config.toml
model = "image denoising autoencoder"
encoder_mlp_ratio = 4
encoder_head_dim = 48
encoder_qk_norm = true
encoder_parallel_block = false
encoder_inner_norm = false
encoder_moe_every = 2
encoder_experts_per_token = 2
decoder_widths = [32, 64, 96, 128]
decoder_blocks_per_level = 3
optimizer = "soap"
one_sided = false
adamw_lr_other_params = 0.0016
steps = 11000
weight_decay = 0.07
Rows from block 10 of the encoder of a small image denoising autoencoder, named by matrix and row number. Rows with one number belong to one neuron. Each number is 128 + 32 x the weight over its row's rms, rounded and kept within 0 to 255. All counts start at 0. Numbers have three digits each. After the name is the row's rms in percent of the matrix's.
After each neuron's rows are labels from the 100 images, of 14848, where the neuron reaches its highest value: "place" is the part of the image that holds the peak. Only what is clearly more common there than usual is listed. The data: small renderings of single solids in any pose.
# fc1: MLP up (encoder.blocks.10.mlp.fc1.weight, 1024x256), inputs 0-127
# fc2: MLP down (encoder.blocks.10.mlp.fc2.weight, 256x1024, transposed), outputs 0-127

fc1.575 051:123115128211095148169167158082160137123123104110179168155128146166101148127162127156158158136078090156147123101108171143086222152127136080169188162118169167133122104157151132167162136135116202112149136133116124098161151096127110138160093148097102117122129134166041081139136099176113120103071137128152176134149110178124127157136115153163157104157187130110129140146194131159144155135159
fc2.575 047:153233123082181123015135122113170121130141151145137130110163146150136132102136107000148142111118093168147114124123136118105147121140142117169177137070131083136139136137132152161129133157123161133131127129067130125113140097119106123150000111129129120118148135131121146124107144144107130122148146143148141122131152108113131088112160129157131109174115136108136121145127150138098134139118
place: bottom right

fc1.369 051:110176118092138109100077152158082048147128080116104147120104095149071084051127152174071096118151154117137133097091103118149092105096143106094067090164102103118123107107145185142058159052127095112124108110045165194090100131083135145104073098139118131129144123139176121145081153064130078143164082161108112148141085097137151126159089114134158127137100144131090079131104078138068090061113
fc2.369 048:084240122115191103032094132128120124144141140167124126132144133128127117123121118000128124128147125134103108137174112136133121137118140113138155136083140104122146114093129084152145111127125191130151120127124140140119149158129075133141000128106126116128131173137127152108117149128129099112165137129148135118114129117112151095126130140148131128181158088078160132139129128145132104156147
place: bottom left

fc1.139 129:112087139101126103116111080129164155180088140143142160151124144144171139112124055111180148125140163105122125195098126148095139135095188160105155183130145121130203096120122133169103149132144097136072126175073098081171123155093105089173141114069187174076160153071077158112143109131100109084163137117116103088138137113079194057133155113085124132151116097101083148147095104078135105131100
fc2.139 136:092114164119119091113122103174157050120094135193179142162070149153133134142143130144093134121133197144070154132146125159117122130138161101115134159143143163119101132126168127099122111145101224118082131134063120196157120171128157165134104121122128088123134011152117111111124111162114138139184128154133094129177141106147165126065104164168126135102165143135047129137101117128155094142122
place: bottom centre

fc1.660 052:139150113134158097169115141141132122106110156138158164122102144181205172148112109074192136149118144151072154169096078146150069115175173149113227136148102149125070119099114108171140108167136163142093153067113146107153105154138151135125130160117144100098119154104164157233125128078160186178136143143145168173067057140102072114143112162133135096116180128083125117122158160132161123153104
fc2.660 047:073234138102200107026150123119102113107104100151132128109134148158134153105147144000140157163179122146089107108156096159135095156121161124130147105101152143128157107127129145130127111121108178136093138115037121149143140133135101140171000130098133117158134132089150132123084126113115109140158108165140135139107133123100135118110119123126140125174147083097108107138156157116170130127166
place: bottom left

fc1.562 115:145069139075115177134064121191050180117106111156120068181122118126112128110055114101100073102183129130081153132130140132145098076124098113081116125142125114134175175128156119027153113134129130152124147136156153134122128145107123128046164137172114069103139114147176111147140046114182129163120155055135142146083117079171105163117120109147167124172153164133130109157132140101129145117192
fc2.562 099:140252104083181107110159102090144125125104110109125165093174089141106123101131170053153192139112071100144095118083094104133123100159117142200133122079154158137137115168149153163129138117109111102121104097052115115116123031176121109138082088100136108132125183128146153143096125130012095127150101163120146114129138149063113109155102056148131168121074102081114082114103171163116173078111
place: middle right

fc1.485 151:102172131182116130129070124133153115183148124127177093102138164067165102147158102150184143153147114171201126087095198191141104092124123162160171133099121118114126092130079156177112090128116117157121155175155098127112105155177163166171128101125146076164103157099084087096159194112097092148119164077114160148125139141125106167152099169110116086054120139114121112130120126134158101122115
fc2.485 141:148197132108208146153145168168134095158156145164143134168107139143158142135153135101063111185083114126157191147107173115108117145110077156141079089134153089131110138126138174127112130157142127079127151154176122162121203147130153144163157168118113135112103131107102159158109092079098062130088095155137168120187152170204113092106060113149086134117037136185122139069095134128140155106094
place: middle right

fc1.30 149:155091144137089173168174152116126106163120125194097140079137073112119129082152075140123190121186096190129103131068134126175083113203186157098133125167156079112137125102155119110088121185160094160120136054117092181125134071142124085124166101113107107114119112142115126114140106141104093104142112136151097145165114130157114127124152139162149111167167103094086181140138128070152134125074
fc2.30 137:089018101124128160153148149095149145163137126181036142084118124135109113058173155102064141131233161128063114089102208063105143108164177180126085120097134123108187113096160159129144132184165134137170170100077103134120134132114122141120142139144117165146165106134136135120162084131155128133100089165148134117102110151120146118093182144158106120103166099073119151078141130106109111147111
place: bottom left

fc1.160 134:078185110152136122157179150130059197155144131071150119103076165066113097139152102184147116100031146094128120188151184111132107139111111130104108085169153114152106104187112122130132096170110149119081107079151117112184125151165169118090105125182209091139122148173121101090043137128200104148124117087113150125136154127102096193113195071141054125118167165120087099130175107099140106124117
fc2.160 158:113119155071133117132092139130083193135095115212158110161111142187107133156125146147070134155177160114158160145148197131126101133092169125092129110124155145115188139098164134100159119115117102036132161099137087126166123107123103144079105136122123155079087176152126151172150112084120091116140118148114108171159121152174167138154165174140116086140072103133076085157089140152156161068121
place: centre

fc1.443 043:102186140140147105053108093119059142130128101118138153103070124143126132117095094152111107103129095178102111126095124107106131162120123129182032119133152111169113082152134209093117137053099133104135105105075148132105071104168102126105076106177109114116148109197075090076176116152108122111121148110100150135112130073167173145152133117137098133158155063168129087120128122114094179106124
fc2.443 044:105215145130189141024121150147151076140124116117110149128186130121134152085131135000132141123121136156107116131143118138170147125124122112125120102114128135109156156107105076174131124097151139134107133133120107119117149125139128133157000130121107145112118167119139097132130135117131125150152128155097127126111163135120165131104116115135155119179111149125148137159113135107128126140153
place: top right

fc1.717 067:146123202164140141154097185108119148081121125128194168122132142184112156184183150100171127123128099112158117102132143125140131131117110135078175117083163151153109110155168096113170113173152159086138133092170150132123106119167103138110047134130163163107137128136116130197121167149140088128084159131175131126117115150109092181137181182120102123107149164128133142134133118163158161124103
fc2.717 090:091229130102171123015133163147114089126116122126117163130157119137093139086133088064119109134177103135107082091142121134147155118115121120136130135082141144146134134094107141141121091106114231132119135110020140141124128113163076106126000147098097157128124175145135117087135144134110057137170096146136131129118112138118108142120146132129128104191142104101140083157165151127125133144150
place: bottom left

fc1.361 086:120137167133141140124148169119105097119125085084159160117160103151098152155126169124174144122088092116175144099104125103141200147097130154118188136122135171145125159139159105157151111132161156148118136148132144153176137092134149126096017130182161132149169160161147105156110158130103141184167154122120106142141105159085100167179120126158155179128166113096141117126175158158153171143140
fc2.361 118:136225119101141138048136170131116045129123113116126189150150116120129127067114118078130097083165120152102086107093133133148176117107120132133175130098097158117125145110080141130113083085121181139112132082002124137103121120156108112116000144116112161110099201165145087119161142126122108158195097127120124136106130137101110140112141142144137135163117127139147097160167152115128158147140
place: top right

fc1.430 129:114118027102184121143112082144164142138115130132139082168113128198103105146129168113144094080141110150168093127102123136092128131089063180128132065180124100178104173147118129108121114110114124128082115144096114134121131143125119102086105057095116151131048104062123167099094157112145158124074113126165142086109126169099193125204143097148095161126127122140133155071181147131162126151099
fc2.430 126:099063147110117152119099144162131200161119097185109110148106092143132137104098122144050047094153181137135142082177167138133084127130159116158119129108084150160208148167155095118170121143134166082156160126140098114115102165113092146102156109186121134074114086176103175155121132128168130125134163159127131153190119133133139108127114177097114098170172156057164152193155075116163123167163
place: centre

fc1.270 063:099112080082107075077076086147151134087185151131046113133115164114133052151095073095083132101164133114104072122131131100170063085142146152105078069107128079137114114075125135140128132118083103127141070071140144131095146127113107107152253102167168105127108173115169097101146144094132101133129099108067129080140107102118177117159088125080095107089117150135130146140107095127130076096087
fc2.270 059:125221094095169147000149156147146079148142124116159131134152116113117170096126122058140124159151117139117106123122126129149151119105127146159114124092109110118108141099103117152091097115110193150110139112054130143128140143135081117142000137122116135090090173150147121089124163116121111117191127148133151134117148127106114119116151144148110108193125130094135091174136138118128130137153
place: bottom right

fc1.538 148:157102068160124100142092116123109167072084125126102121140106103127093128103092071133112110133148128130161126133131127138110107087176161096185168111146117149116054166190142137155087126150143142174052109143129184136136128148105090155182107169142112110181118094133097171125097123118125168151131135128129147143069139075056052136092083099113111089119222115160124132101141149181169128104060
fc2.538 141:183015103183133143145134079129162220167117123110076106170149117151131104126158158103133155075115124176158112097093103144184117109119172076134149104153116158080165114150130123176104072143147145100118131055165171096144154067166122109117145117135151161171135174141163143153116144159153141191093133151089140117105143121143105104133109112152143104086058114116115146134086095137060117131094
place: top centre

fc1.426 057:140151061155195117160131158128124143150108145130193191154162084134123143111149150161111103169126071101158111165154119155104164142132133108132190122149161246141125183141108132129139089173155165152137155174144144172107126119138158172126011139157116132119119108120148165162104174152140143116083112126137122122153125144119054092087143165130164145139126159090109165114132151186112178163085
fc2.426 054:117195118109171143003130149131131063137111102094165167125141136133129139076110133048146101147106115164109105093116125143122176117120137082127172108131132139110132142105111157144109123114118184124103125094050105137147147123131081105163000151134106143132091174142169095081141138126133101139122116161114127117090093118111096142094131145112114131195114149116119119141152161135133149144106
place: top right; bottom right

fc1.746 133:162152107134133148124128145137116114189128109156085128150112097160120126166086148214117129111154091117131083131136101120086154119137145100226097111136105141167121093140085134056118126124123136118107131131183105071085095099127055131104047134103199152103088187112060175106095113121120160139123133087151168162150132094129213113141120129155189180079156139152144170120129140174134118097094
fc2.746 132:145058148156146137100128112125110199132093131086147137154077131095092142163095153114169082083185131131159121139078127164182134164113134146066169130131150107087154144138134173165104140104132163104149102104181147123139093167129085084084148133165142143132114126113126129111185133149208106127141155170133118140099147132172127168107111128164067097104131242155107122151151097125180103174122
place: top centre

fc1.31 112:173107146109075081117140071118168085173047134179090169143172079210102113095090167134180082150209126166095165111146090120137168122109124138084142114155089129121125186093161162107137085107101109132130159155146151139125127144060105152163123190063131146124137162159097133118219104113089122144116174118143118096161117163096141071195131160141193109130109115099152173139074128156126154086141
fc2.31 125:123139082138145143114118140096165091133112099072131163119141097047125143087201060166139142130043101152111078119100021121177155145175116146143109129144152146160066141181082065130076114135168144133125103155089127113091131137195131128135151091126119114189158099094133152081123111132144177134082142103124164119064155120139114118082126088138146144087130120118129147117126105086122120105150
place: middle right

fc1.265 066:171054145154059173217193137050191163142136175097178111179158158117109175118116074155103135136065156162124128152136152122113126145148121155129189104126178121110095156112061057150223159150086139095137139116178114153140173119122085167178224138125078114157078152098123110155156088175155112113075174138157155082127111172053141084124137139110106101135117149154156134090120165126165074120138
fc2.265 047:154207169113196133040117129135165122126136115144119138101126130136139117124121157000123150098089119137150096100126147119144156123137122094157106151121143112100131114108193084169111155145138119114135100134103101098116137112109083122141000143141111142115151141138129125107147137098122097121175119159127147128133119138147131121120118123136129102149116129118149135134125144150093157107106
place: bottom right

fc1.271 048:116173147098107128063144134128152115130159117104073080091082112078083127100124167150068132122143179107109116143151126130119098115194162173098110098155079145118110154119101129101126166115148112136089075173087087138109114119116147135134173103113107167113147149074140157090091116108112153133174145090074120091110119116166125029103116071016165122116106090142095112178101150148122056150056
fc2.271 043:145217147127190120029106115132130122115150106151124100097142161163153131131129113011156118119137115142139112113132139130126145112123138102106172145121163120154145104072130142123117157159112187095145133130076142152115125136125099134139000127136116148131115185135129170101149127135137107132139108139140135142112121130107114152116140143120128109124124154164117109142123119171098131143126
place: bottom left

fc1.557 129:108107133075127130167159063126138176085146153106157110148142132107138139115157027130142121164100142105160135122085069115117130173145154133118146194111150104112100075163114174170084155122178133063188136144123080132148111148202144115124149080098105124120157077114106108139071113151154118139126072163133145188094137128129088168119165138066154097155153130123129097137127120112120105101101
fc2.557 129:102114147135076106174159123130093130128099126126127148073124139062104110104131123111142082174210124187122131137182160109177125148118140124060090136102120078164108130120080155088069086143148125133167123143115103125154063154096145118105098105141134091103070098162117133143130135139123116152130084162109132067137125135158091194165135127148162131169109132154181155193141145182109129118129
place: middle right

fc1.456 062:157108124088180129128129145114105153194140069097102097104096115143113137122114128098092073144159152105149139120103129152066139124136185165145124148127027148184136156092085139100127116147153105125080102144124104107150148096130070115105099149137079112160111081142144148126080120150074063092135186122094120094176155142156122129137162105093207118097058072124123116056102129173098115100100
fc2.456 060:164063129126053117190142153122141057140160122104087090115110121048120115152145109209146116096076129151146138174152154104107148136111147141157036120122088109144141095119114124124114133142134075125105168177161136108139143143161171134170253132112105152115095118146144088153134152107095130111116126121166126102162135117118172067114109146085166134161082119101165131171132127112083087092127
place: centre

fc1.315 047:169132095091104136173164063115196106140170126152081132143178128124096187140091120065125149085115115129120145156125101146156093109191119160113186099108101137082104180086191028121195160211099082150149134148129085132148128086091136131118165168101139164126106145042167152100115118146125079164118136071142118092126174143112156062151081102094144115087135091111153174113149131097204082155093
fc2.315 039:103174115141152111108129116135118100148181100176112121123133152108139122147102138000134151107137124141088133169162098138156109214110129142135172132112094116135179128120134063137116145094146165143134141150169140128107126149123123136124000091115104092123124136107130137183119103123113139108088124138171124135147134085156201115137116124122146130140129089117153142162102122108150104130126
place: top right; bottom right

fc1.164 141:097127162053093117155128165058200154136145136087093136096081155205099131149149078121159131129146113134098108149130090130089100139096128105166099154117110124152041096143141134117128140119160130121148128103094149062150111112134164051126132159145055079208128144131134139083171094119163182132154106171120164144078094128128127135161144088144112114112139124186103155132101173134101134100132
fc2.164 148:059219146111085171147123172169143097056166109125075188126140122104170122136116101124173167162072118096114142134099084160128135153148145156161138150173199130133087072184121112139090116122133142155135147081161162150150179208192143099185126114094166144126064163169110155104139119118131143123137137110117111122116108132235135121112079102118094136067084117115084116103142133115108099128111
place: middle right

fc1.94 047:126171126134168110077103096147118102162097115130129130113125111148164151080100152110190087122153083113200171125089069124120116127098112099096086140134081135164103097106140202152149119099127064119163137102048154144137097123192153120120076053120081176097093106168061137186138136087109135116145127113111164120125128144194133091144228183148141172148093085146137120115123120184114146166123
fc2.94 039:118242144118195129105131147145142096151143142159104147137132146124165137091132159000147141104136128136140133098145093119130110150115128129134196103149112139114134146146120103160113132139149182151132112123128131127117155141134150135154000093112124110111125139105128114106131114114127158101147133113114133116140148139132145102133110117094114121155117137156111172122106134123131147134122
place: top right

fc1.389 054:137087090101169118128141088134105160092097120154179171149146137121171173166117131096143129074202098150135099094133096154151166131116160188120186123138102159162157112088166123095137120140174064169152153131090135096173100118192174153109073196118134183103146107093099136140119107161114130095109101159119102109119198142079126151122168099094143144113090088122125174080130151111144134165106
fc2.389 052:134166097156093129216137140115136118161131125176118130126136112097135148057122075204102104114175151114156157135074160116150091098118101117081144180085106111147095129137089143131109139103143255144162172145028130116104145085096190129140250112108125106125142153141103106103124121145110115152145136114118163137109097103086110086131135064090144115096100053104136145143125127107073116131162
place: centre

fc1.92 113:156144116184054102142169127121147128140109108107142084117165186111139094147204071166103161201071129113162085134154146117129196159112096124189167147130064105076128118135101081149149145158068132120117146155131159141153114147144111140147237167125123138153124153087132112126151122177148127129130102087147159107071122192112148172115126196132095143133142175085147130057143073142122169097124
fc2.92 082:162205143114175125115089111143140087077146119113193183092158103146158137120124131084126150141134127085109103069093127148134142162154133140191175138108105112179133112111176103182092115147125117141106101103109104152139120133236122105103000098127115152086073113141145172130173123131185127136174064106090089105107116125155066176173130100168090138086128099123123134132099164135102136160138
place: middle right

fc1.151 048:142119073108147138096180124156144109142128102128130013129129093105126120073115152131100150114152137095165132122102062145106116132146158134101075183121050118116096133103143184081121109084163101138131165141012132157097104075172122149086128032150113168104098108112100101102099103115092133095117105081139105161131151092215147130138156098114173163172097074136194150150121122116112103151141
fc2.151 047:117243135130206125038132124137131127131150139155124135127149140120142141093163129000124141138139147131119141101157108136148123111130123121135137130123140124116138127121147069156144113139132187122107139138090144149119141147138134140134000123120132134126120154111128140078119160124118089133123126169116137110113108151137164108112107109108142125158154114103126138115131127119104125128140
place: bottom left; bottom right

fc1.48 049:114161149102125148108089099162181140107184106156108070140115162107140119120094086132128165044090192190125115127091078107150104162153144139124073097150114075144105065082106108119178128074119087144109119099125128110150107146119089111178219118148134100124147111138095089118158094115116131122061060119109117126132108071144137141162126094129138138158132133127159092125107119092128107054157
fc2.48 048:153202127124188135014145166141121092126140126098124175123146121140134141085142124040130127137120128154127096100130150131120163131103110109136145112144121152085142135089112106159125123116115195148120140090064099121107162139133103140152000137123090187109106165121163102065146130129128105143170121155093145123097136146127108143098141123131125112170110146176126133152122166117126138123135
place: top right

fc1.688 061:101181143065209121077067094175105108095140107160082110117095142153140133115081181097096123117151124141146111143068113115130109117129121112084105111149085146158138133158160199067050088061169080174150136118056105138104106105149139078097019110148145149059176091169156130074081142075097144185176105126069138163109156073175132135149115086180171151132121079129093180139134135149094113158127
fc2.688 053:147214147093244134038116117161155120109126131111141152135153106159136154107128130008137128096133118096163105094124171139155137135126128129130143115104146112127134138098165120161127140142150134103148122104051088114119124101177106144115000120146127140121141145121127134076134121142136121130156119174132137111123122157132068119103127115148137132125122143131148123151139148141103167113109
place: bottom right; top left

fc1.138 052:125089153115065135151117143113147152128156122076125127120105163096129097180135092115099150100091150131111111123139139099079151140112123122134149135123178123081135163142100145165092168153114223126161128122218122137131113123089076100154165182146114080164123158117141120111130121184125086127099087151124180121133111110062112185138068146147081093149179154116107101163146126092153088051178
fc2.138 043:159233134113228140078149135146170102122138135161113136115137179145149113118151142000122133097142128158131158132097120123139134121126133119138184105139103078114148133127130102110148138143110191098134108135094107128112127141136160166133000114129113118105131119117128168155113123154121137094112126146118134097102131121132163109121100116138116110128116097132116138138111137119124115141127
place: top right

fc1.79 053:140099124071175081065084131193072133151127150130137169096063094122141123157106094152122099150160092085076122079129119154153078116134107133117076136132061153115174147171126184105110113140150159126125131182088173131139098124132143131110062137159139134134150117126157157074143117143134108115160111123094133152142169116169068188114113112091142131064028099091121119082139152157124167147099
fc2.79 057:101188135065166130046127120106169146135084107152152125077174127184136147087165147018131171133126062103122129091113113133114125129134137148147177140110164115158098131129167198086112085137125141157152112100019128112126143102131098125118000099141144099125138130094139156196114111123095138118135116165122115129124099155091087102151154132146116106144132083079110123114104180160138180111139
place: bottom right; top right

fc1.439 129:090120121121167121117132185156173082167157154147161140089099163133203179169190109149132091102171094166129156078137152180148140099093136152117088131140095099076165064125114093139142137075099115085146157164143088109105091130108177120188073074173132151103091118115131178096149128155123185123106119125117089150124114145160108188130090142091113111077085127151128153104120111100129130169199
fc2.439 124:072046101121142165142109151121158136117127147081118110134086158127078142184135108174128057094092066110106134127129145123129064089107137109020181126141102175114061138149088137155106107116130185093187152076098105118122093158125159101159101089126126148128115095132150138072137148143122144117112114157119160080132180099122079178128117121129197162118117127160118143144173096117174147136127
place: middle right

fc1.225 151:146095146153110106119131151112136110129146171126064168126120108156081134102119147150231139097113168160152051138123154083135125097140147144027165180102089138170123209189120121180090081139123140129153103109059145146128156152096110173135101076081142154180140109165080149071189103132131114111112108159143160134123127113133074132095178072150084095167100151159110088150152148106147128147139
fc2.225 129:139134092124177137180147179094130107115128143146102145109113170169121122131093147131116069087071152135159177129171101125086165146105096180111158163173152095164137085080130166063136087179134109148078184133213071148119138096105154147132149131167119157134114145108123116130151117109180101117058141120125146198140151119158119096119089199071099128060186126216162148173158152227145100107112
place: top centre

fc1.27 050:162054188111141151179114155092087139126130114104132193076150158128108135201103155132127130122108137165043171084147117123130179107143085103123174117149144159114132157157164083127140187197116181115120114154204131098124138185060123108127128174132131012118158117120170144116129114160122123175162136173129138145070084148091088152136079168163121131148195162115091126199097136116134081098144
fc2.27 044:122219108137178141032140151112134072133158106151108153120168082102137110113116151000128136138159123127124129124158108142168103111122124126137147109147115114121157162110112069128139106117136168118122138137090159122115137151133133151138000153120125117137103134128134108111119151121125131120121143125099124114149140137117150129120114145136136145179148131138140136149129138119151115153140
place: top right; top left

fc1.117 065:093162097110132138142153123135151075152120133137102093152113148097140111058109064142047142128093154147125153154119118125112077126173139144143079104109129091114126098148057129132111129093121098160102134177113110142088135127125107128141182113153070100115122129098142146095163101102132105110141105112109117137128119131155124073106117088034147096164105109139147139110102139111093086151132
fc2.117 074:113218133103168136023127147143131074149117118123130159111135124134118137104122113043110104111183114144127095096138137134150156117120136118131148152111128154137151128092104138128128103105138236116120142122022154133111127128157108114123000131093099165122101199140124115082129140147118097150172110145123125140101126132120130158118159148141134107187154118125142100150145150133105135155126
place: bottom left

fc1.702 145:128167123148101144127082126105147127129152126115149097105178140112107122138069192149157129133158136143162166116102114131133100095158131119112153132164084119114044160166097153113126099097171095106080140077125185166092080155143163125104118143185161125176114059134069135174098181122117096138128113175094128122077145119082058176096095166156127082135167142124148113144055158130105129100092
fc2.702 132:148160169086095095085096132156164089143165139166168113177094114131121136126152104126101107088117166112154148146105105121049105155131137165123124141143133097155092131165146144195091194142095093134126131191141107133131115133114100117156145117091119116076059047143139180115148118111133125105119137180137132108152160140149067130096127156134085142181067220212112191086094129089179168138102
place: top centre

fc1.705 132:133057096091142151117094087124153142033151169106146111098153120122098107175139102162126120069149132124124203114169098096221141140099122134086111148060186112126153189146133140158164163154158165043112116149114125140178127142117148122107115154184118107104106142092120136123152083162166116164081185143095178122145136162154099135105110179128120118117099201164122087117167124159158149104148
fc2.705 138:093142202119134122139178172136167148211107131112076161126156066170136127119149148110152126109108118126099152117084096127115127093149162092137125168170103146194057128123199103125110116099098101163176133078087050113107151078092135160118129085104138108121100130183149077095114155140009113088143095106125104124121098132113170155133166158104146081163086080076081149078112124128108121211139
place: centre

fc1.256 138:126155151110125089126092155163120055111109109153106146134149000136129135161168102078165138114142157137162169120123134069130084123140176117151137089136089240179093122103146182135103116128116072115128117104128147135149082097115129188105101100112105141126140102122099145161120128190091121113141070104098145081146175171171101137116170179070143084115129140158143126114090088134125197144184
fc2.256 145:193141150116141132096123143102142141154094124099148153126135026083136096134160126129103116121160088096125133100107088098156122154095104154153155113104103187221099077129124114106067128133122071087184123131067088160127113093115148144093133104147170148111081115152097128142145117188130103128107075078128108097181157190130125128127135163095154155118134131138115117126090062127137134134175
place: top centre

fc1.693 058:196109134149056113101221140110173132124128124107101108160154122117152122131155113124106187120148187158073139127168149110092125116151128143118148137107176142131135147098137056141182140144105154106138116152211111112133144107150165150174232208096128112151077132109096087177144134190113144098092159090163136111120102150123123126103102114046155152144154166100117126117103110137164142132153
fc2.693 043:163189103070219170076107125150132138122124103137155128130144142150178124147081153000140124087108109159148131131115148148159144120129142141137178110134125093108136137138159100152093121129138149135140146116080109139143151143115101131125000103131165118116151148105129133089113131144119161129125136113126124135150124142134113107098163123160126145125116176121129128135142108103112157084135
place: top right; top left

fc1.640 046:110126126130180130109109116161063105148105112154170104174109142112118142061135102141128113141143142098163137147119087172187081126093121159103093124129081084063052132129100158141089126114079049124151103164063120192143115106191155135087133089118131181119095173127164137112175158046090071043169118105081104133167188143129125128129159200140161119080088111095192175105077111126111138145102
fc2.640 043:117226131109171113048136162129165084156115108177106104138143141128151079101124124000123154131156116146104129128140120139125108137129141098138159136107118118115141140138150097135124112111154221132129119126106143144133130148117148172149000115132122102121134158147130119131103128118087132132146126147147137086106135121117181108130125113169108139167143119074109137151128122090129122133129
place: bottom right

fc1.258 087:073163113125110044107168103125088190121096123089086132172140176117109088099125102077087075129101160114100104100108119101134189191120151141165114153082163127102165143207123098146126146130087164059129093136128146122137073098134093122119113151115125150154133089191067122077120096107109118147091155100125116132067147140169096175163122120105119107175132124169137136136161094137120129076144
fc2.258 067:096178186122183113141138121124191106150164097171108112099138152126167135111117131042161139121205168144117167158091188130125098147116150147159136115099062117162110129121110173110111111162122233095151125188070102152115134135165180177132000088147113077123112084056105118164109107128126146125153149122100086089116129117147155117158110108112151084135049114132104161108112191142126124125118
place: middle right

fc1.354 142:100123161128181061139134076115140115114178127160153112136123163153167151047167144130127127125111078153178119115131172143103126141107141181118155159141135120154109140165061140149079135099154120138135151220158092116139098104135135106134135044083082154105070040111180111087087207093127119129121058098112114110119153111113099149102148172046114111110164150085183124131105089009134139137122
fc2.354 142:075204086133111105167155099096143077089105147126135140145144157089147112122071108120183136143132148163134099157176096153117155139128101131177111155133160093174182091084075114069101126163108102219081129067167104155122134138122115134149136159156086075157136169140122161106154097057149092142137135158140133116144108115208084157130092116165125125076119081097155129154152173155115140133127
place: middle right

fc1.227 148:147117130101083173108127048138081122105132115146123161136194080089073113066124160122146127133075143092136090145125019116111145137159153157083157118157163156178148139118143148104111139120105118158158148109092130167091147167178070197128115206137158161146154128151118166114149140165121115098089159154165120084122146140105075032172058155108136140182086112115128114149150125173117155117094
fc2.227 140:113132136138157092173164145118104169120090155180106120176086146180145144138122143134122144142175176132156126103190151145137178105115166106141168098146107139151202160152207173120134135101107096091134152097147130151067147055068140141082123170158190099173171182121089111163120139082157124149161086138124116154172072187145083115087144108140106106054127163176079098151086080140079098168156
place: centre

fc1.441 141:164062074145158066164161071091131191121095146173167078136119125112132174095095131131107083126140130058148137169104140108110148142117070117146154075110141112102107120108144172149105165151157087178092096131133105099137140093130059119151138159135109074139116126150119139104138153116116168110101162126152155169079116126108149098161096122176058074088191145150101051127132204183192136135082
fc2.441 154:208093123127171178137161133125127115082153120104135172101128138118086111139093105109155130093087090176093160136066118147077191165149089127108129086147152138092110122129120175092109147082126032156138108134170087157112155133148108126127124163159129187140131181110151083115143096135103133119100125122148120169104155131193139088088114161119151106071165209216143114143138102181168108062118
place: top centre

fc1.630 042:123153105100241092087110113135099139148109101156166151153117068118150139105108102185108096179156119136188113159104118177079143136105137146162064168196059149190093117121121171118137106113112071143116143197058153117112129141152126111137082085167118152138145125186140149100111171134106118040126128079098110091126136171199132128079210151147208171093080077083158141088130120158133164159149
fc2.630 043:115217120110213116065131160142166122142101090148106140112150159154159112095159149000121157159176120129126130103129119118160099133123130120133158106134139129104122151117152144116138124127105230119146141113082124113128131102145124136132000145152104139109140124086096140144122122109107123143139094182097094124120127133112124120156103083129121094123132096122127143130125163117137150105139
place: bottom right